A small image classifier, trained from scratch.
Model: 1.65M parameters, 32-pixel images, arch mobilenet_v1, norm batchnorm, activation leaky_relu, depths [2, 2, 4, 2].
Training: 21600 steps, batches of 512.
Data: trained on rendered scenes of toy objects such as cars, trees, mugs and chairs, 195000 training examples, 56.7 epochs.
Rows from block 3 of a small image classifier, named by matrix and row number. Each number is 128 + 24 x the weight over its row's rms, rounded and kept within 0 to 255. All counts start at 0. Numbers have three digits each.
After each channel's rows are labels from the 100 images, of 14848, where the channel reaches its highest value: "lies over" is the class under the peak; "responds to" is what is common among them. Only what is clearly more common there than usual is listed. The data: rendered scenes of toy objects such as cars, trees, mugs and chairs.
# conv: pointwise conv (model.blocks.3.conv.weight, 192x192x1x1), inputs 0-38

conv.144:158119164106127102144132130123119164099097132080103115130125117152109136112105144084116118140139111167112164125160144
lies over: tree
responds to: tree; largest object: tree; lamp

conv.38:083135136150165095072105170147141158122143131113106106144122130158129088162111143125138110099115120118109144114122183
lies over: barrel; bottle
responds to: bottle; barrel; largest object: bottle; largest object: barrel

conv.114:151127119137143096117125112105164061099121141111098129105123135169115137150120140107143131107138081140120170135138127
lies over: pine; snowman
responds to: pine; snowman; largest object: pine

conv.187:169136124118168109087126132111111118166126081149114171153099128109161134135138115125119126109184081122125151106137123
lies over: arch
responds to: arch; largest object: arch

conv.109:113157144120117139135148138163122106117097107104152143117146095130101100153131097114114129079135143145154139139101138
lies over: mushroom
responds to: mushroom; largest object: mushroom

conv.83:112176146157098118099110143112090062089094132087116190134115120111124136134139128125128131133145085114121117142131093
lies over: umbrella
responds to: umbrella; largest object: umbrella; tree

conv.15:141092184166149117133111117162141092125155111133091175141140134139138130120129117098107133115124095147121092115162083
lies over: hammer
responds to: hammer; car; largest object: car; largest object: hammer

conv.94:173155158108111070181147130178138146084126141132122132117087125124116123117152109161085101207160136088158119107182150
lies over: teapot
responds to: teapot; largest object: teapot

conv.171:070124115132088136168185101102068134180146140107145145101142146104125131092108100148101140152130072096110127106135140
lies over: umbrella
responds to: umbrella; largest object: umbrella; table

conv.14:141136108124118155160120100100095090159110115118101140064116090150150173168109115153164145111113138125115126105120136
lies over: house
responds to: house; largest object: house

conv.124:119122142126120183135113154119172103118126141202153117140090142112116138105165093089102144090132111134179121117124096
lies over: snowman
responds to: snowman; largest object: snowman; robot; pine

conv.168:117158128161091151133103127093176145111108114150108141088177129144132137095151138140117120097132142141156131112155131
lies over: car
responds to: car; arch; largest object: car; largest object: arch

conv.178:149120190131109123164119143159143134139127118189115127138118110146157145137125154154113137106086152109133119109150109
lies over: mushroom
responds to: mushroom; largest object: mushroom

conv.127:144179122144151159172074088208137140110121134133135138094110098127117134134123116108153152103129138087150128141104103
lies over: house
responds to: house; largest object: house

conv.183:066124103139104134108082109100097107169127124178128156139193126125143122121140121107095146153106125108139147115128118
lies over: barrel; snowman
responds to: snowman; barrel; largest object: barrel; largest object: snowman

conv.106:142125109097097134129128155120142159086094118134147126135167168101126152107106139100086174138178145120100126176135110
lies over: tree
responds to: tree; largest object: tree

conv.103:095116105162116126114128127127141098099138147103099112135117097160111126129114110127183133073143129123109120129105134
lies over: trophy
responds to: trophy; largest object: trophy

conv.167:142134115140139128112102112121122157142119126129146122092133152098122086154155116170133117143154156115104128107155124
lies over: barrel
responds to: barrel; largest object: barrel; tree

conv.82:076097106155119101125152080140122112143115131175111122120117119125136116120144114114154148124109147113120139113098081
lies over: barrel
responds to: barrel; largest object: barrel

conv.45:141150128149109107103158094088134140104083139119116108106118115128167131164132158119160175156137130097130155155121115
lies over: bottle
responds to: bottle; largest object: bottle

conv.10:081103154124102151126116135100159095155112116097163179111156088116115118094122166104138081117135114132107151056108099
lies over: arch
responds to: arch; largest object: arch; mug

conv.170:050102118150120133121176133178117119135102153142111106137163096122131127129153106094127114164120092128097138118124102
lies over: bottle
responds to: bottle; largest object: bottle; trophy

conv.24:134062144145104161182142127145107152106093114134132100097113131116149102111157108094090120130118160134129134099183096
lies over: airplane
responds to: airplane

conv.88:134115096143152126115143124127158124135170121116152117122107122124153157128150103093142136136125118123115113160173135
lies over: house
responds to: house; largest object: house

conv.162:130117108136122132154141084119137130118049144104118137119164144154157135115106114140113102122142150146162118127156151
lies over: pine
responds to: pine; largest object: pine

conv.32:157135115149112111104170112102137144136110104140134036130130106150115155174122085139122112116128069155125143144122137
lies over: candle
responds to: candle; largest object: candle

conv.116:134102138121157153108107117142139152127121098186139126142123105149196103102077122091108106165121131108133162121137112
lies over: arch
responds to: arch; largest object: arch

conv.134:138130075137160137133156144130136152117103085107076113131142135138121147144118120130098139181131128119116123121145148
lies over: teapot
responds to: teapot; largest object: teapot

conv.78:130123150131097106145095143186142102134125160159135106104121105107141155169122167104107122131146120112077136161129076
lies over: mushroom
responds to: mushroom; largest object: mushroom

conv.89:089131161142146123134143133094106086169153117146146134130107158086148090111134147066112150164120117126120124127124148
lies over: barrel; mug
responds to: barrel; mug; largest object: barrel; largest object: mug

conv.50:104109122147131127138159096072118104124090172124163157089097135147168094122115188112105136129112123107103086142114114
lies over: candle
responds to: candle; largest object: candle

conv.58:122147146154120103202105131142134095136098119136150215144116129129118143095126145116155139102126146150126125141103135
lies over: car; truck
responds to: car; largest object: car; truck; largest object: truck

conv.163:082119160121109126138154097121131136146129146146096119119128101156122129125095127111148166118161108128094119130139094
lies over: ice cream
responds to: ice cream; largest object: ice cream

conv.39:111147112165091138128134102143101110171117137130118158091117119101120152100130126152129147134154117109103119112139099
lies over: umbrella
responds to: umbrella; largest object: umbrella; mushroom

conv.72:166142155126133129149132106186095141135139141151114134136119100109130112132149111112113130129158107090142127126139145
lies over: teapot
responds to: teapot; largest object: teapot; ice cream

conv.110:135140138105098147194135148147154080108104026105130176123111124097097116142132110076104126117122151143127148101146114
lies over: mug; car
responds to: mug; car; largest object: mug; largest object: car

conv.51:176097131131094147176119114100100147105088090140157157088141152133110169146126108157134153098129166179118132139151151
lies over: car
responds to: car; largest object: car; table

conv.40:094114134122103112121135090131125128099103138121120157101171124153125134136115097152122167103115134127105092152136118
lies over: mushroom; car
responds to: mushroom; red object; largest object: mushroom; car

conv.126:111116122135089110140111118152128102111155148128106080139105091121161107131123124176141141130135104082172154134139086
lies over: teapot
responds to: teapot; largest object: teapot

conv.112:151171132126131104125109161119119100117107118112130189157093118127106117156127149131087105132116135126113129121119143
lies over: truck
responds to: truck; largest object: truck; pine

conv.95:071122135137124178081084148137130150133118095128124103112084105110118102127143158154108142125102125089130145120107114
lies over: mushroom
responds to: mushroom; largest object: mushroom

conv.143:148204168148089142129082103100151130138111111133119062130125102118135136111103136115096164110095131132173133127168111
lies over: snowman; sofa
responds to: snowman; largest object: snowman; sofa; largest object: sofa

conv.70:121153131143140146133155132143116096120075098132111125121124165089167138148125096166113167130156078137130131159147158
lies over: trophy
responds to: trophy; largest object: trophy

conv.71:126148105147153097110123123144128134131157083155151126160117106147112139114120156124093138098181143182136162122114124
lies over: pine
responds to: pine; largest object: pine

conv.44:103131123146067158144134137141138135120161147147163136131165119142106136152135095167141116094119186114114107067104108
lies over: mug
responds to: mug; largest object: mug

conv.86:113154107140105121137131103144115134086154142158134137136154137117090120149137117131094126119151170190153146096105137
lies over: trophy
responds to: trophy; largest object: trophy

conv.181:121092133117111100114154084118135107102094149114165164154133148193152114146157148112120155127104113114165064106132127
lies over: house
responds to: house; largest object: house; ice cream

conv.99:118194137161090143150153106112150134101171136157117112108109140121197144172143064170143107168183136156166138134094100
lies over: teapot
responds to: teapot; largest object: teapot

conv.27:133115145180096163101109144155106135146127116117169145139111129175168149151101126162090142139143175127149130124065094
lies over: snowman
responds to: snowman; largest object: snowman

conv.120:113102116139107130168141115140147128123095129148119159127124116120129178157107133132134153134117104123136124166115185
lies over: house
responds to: house; largest object: house; mushroom

conv.115:127063132155138197133081097117123130154104146151140151173129081122147097133103140158161109114140099151127128190116159
lies over: robot
responds to: robot; largest object: robot

conv.139:128136136128135136081118092104102136160127120100144178116100154129116101128143154070065089139106107146112114099141159
lies over: mug; arch
responds to: mug; arch; largest object: mug; largest object: arch

conv.117:060099127133138131138128122145183123143110111082089094092143125162131151100150117140099103134098084131157114117133142
lies over: mug
responds to: mug; largest object: mug; barrel

conv.164:117168125137073113107106137108118091143141130126102161112089116129087135133118153137114120103117105114109124119124145
lies over: mushroom
responds to: mushroom; largest object: mushroom; tree

conv.107:092155135117076132097117178125112100111088141114120092123133148153148116154167145091126180154171122130106082124104130
lies over: snowman
responds to: snowman; largest object: snowman

conv.19:101113110147129138097138113137179136163099125110144117120089110120131101109163101113097143132185110123135088145091141
lies over: ice cream
responds to: ice cream; largest object: ice cream

conv.135:127106113116074112116132079145133112117108157130138131121107134066125100101140131175099126173139117143160154124095121
lies over: duck; pine
responds to: duck; pine; largest object: pine; largest object: duck

conv.154:137149150111105098114142120108131149143100085138088142132129084112092123155123156186138118115107164120095118102121144
lies over: umbrella; mushroom
responds to: umbrella; mushroom; largest object: umbrella; largest object: mushroom

conv.173:102108136136122146145155148115088111098161102142108082090163148137103162144107152160132101126128101114144104100129139
lies over: car
responds to: car; largest object: car; truck

conv.179:123150143161132099108133101129124165117162148130173092159131142125091137138122115130129115146142145112147115113106119
lies over: ice cream; bottle
responds to: ice cream; bottle; largest object: bottle

conv.98:099155156147137096151147169142155175105120133167115116119111151136115140127158089092130111165141135116102082124096130
lies over: barrel
responds to: barrel; largest object: barrel

conv.0:168106098144075124098141104112136156141102104131112124113106127118118124126112089137092119139112074136156124109104096
lies over: tree
responds to: tree; largest object: tree

conv.36:102099125127092117119127115178174162065093128137123178129126114120120134164150089102114157132071117094111096145106128
lies over: house
responds to: house; largest object: house

conv.6:108199089127116146123155135136146091158116138079126126075121079114171114115105129106136163169190106111177122119119126
lies over: teapot
responds to: teapot; largest object: teapot

conv.13:108128165136147166158095112160176120115100092135114166156130129140167118105146131161127115121107111118145155110138124
lies over: mushroom
responds to: mushroom; largest object: mushroom; lamp; largest object: lamp

conv.57:112160133136156116171115073086115117149109159119100134118109147106101096127124121112120153130144169119135121143153177
lies over: car
responds to: car; largest object: car

conv.186:091125148147128112196124131134110106138154115155135158145124120100085136144140100102091142135149185084123110109176154
lies over: car; truck
responds to: car; truck; largest object: car; largest object: truck

conv.65:153167122117105094147140155121130104076103121133165147121126140121139117120163120123171097131124148123141102126197092
lies over: umbrella
responds to: umbrella; largest object: umbrella; table

conv.133:110147179108104128126107130113141141146089128113138142120105130138146149152132130150093153107106061145147100156125095
lies over: umbrella
responds to: umbrella; largest object: umbrella; sofa

conv.146:156124129139120090113131134187116083138098127138149124147066091127147084086124110110125119178149085134096120133133119
lies over: duck; pine
responds to: duck; pine; largest object: pine

conv.68:105117187132103164116082133137124137110109130138136150157115096105139126114116118116115156108132103112093093080124108
lies over: sofa
responds to: sofa; largest object: sofa

conv.93:153110124139165147097124123151108109133137151138139152170118136121164103114141137133106146147124138123102160088122113
lies over: snowman
responds to: snowman; largest object: snowman

conv.29:113111126114120137099093157137156157159112139154141154121109138117148117096114126117099131118148160107113173130133140
lies over: tree
responds to: tree; largest object: tree; mug

conv.184:134131166130099079100107123107118156114104097195111107087123106107098111093136109104115145127166146126129143094175122
lies over: tree
responds to: light from behind the camera; tree; largest object: tree

conv.100:100181116149116130076094128099118096103057093123119135138154109131132180149136146104102172110140140126130096089089110
lies over: mushroom; sofa
responds to: mushroom; sofa; largest object: mushroom; snowman

conv.151:083161116131095112179108154117109120150077182118147124148112079095125129155159143100125122162143117160140129126090150
lies over: truck; snowman
responds to: truck; largest object: truck; snowman; largest object: snowman

conv.156:121119117098134144154131124144156100109109126157110136120132119128142161164160107179107151106155133106097094141123143
lies over: arch
responds to: arch; largest object: arch

conv.108:171136107147123143143109165105163131167149136115178154112132139112130127118103108157129090108088153134109102124110120
lies over: barrel; mug
responds to: mug; barrel; largest object: barrel; largest object: mug

conv.153:157129116125080125131134197117132129103094181118177122107132135109110129137142112111122104150154096115136152157142106
lies over: flower; snowman
responds to: flower; snowman; largest object: snowman

conv.41:135141153136147135090105105139127155154120148136119149141096138123100126104148093082121177127141177135145128155125115
lies over: arch
responds to: arch; largest object: arch

conv.130:130161131162118111137149111085110111104092155141136162089107103133094108132123139156165129095104166141119145155100123
lies over: rocket; candle
responds to: rocket; candle

conv.131:143142101149133172124096104123142145133124124116144120201109099167112140123092125083146180121097117124132116145118115
lies over: barrel; mug
responds to: mug; barrel; largest object: mug; largest object: barrel

conv.176:085158189135122127154135114112147138163113160112156117090184100111151119126120130169149134156107164133153144112185147
lies over: car
responds to: car; largest object: car

conv.43:133098113131106091130136194140153084131060069126125152182114103121127119117132107110126106157146138142122115126105133
lies over: mug
responds to: mug; largest object: mug

conv.16:135149107111111135114105148127157121110115148094134181129099137101150103115093104145150140130115090098111114111103101
lies over: sofa
responds to: sofa; largest object: sofa

conv.177:151097122132141130123083170143133137118115123120155115136102113149158126178108130117092136124185129148175108111100105
lies over: house
responds to: house; largest object: house; lamp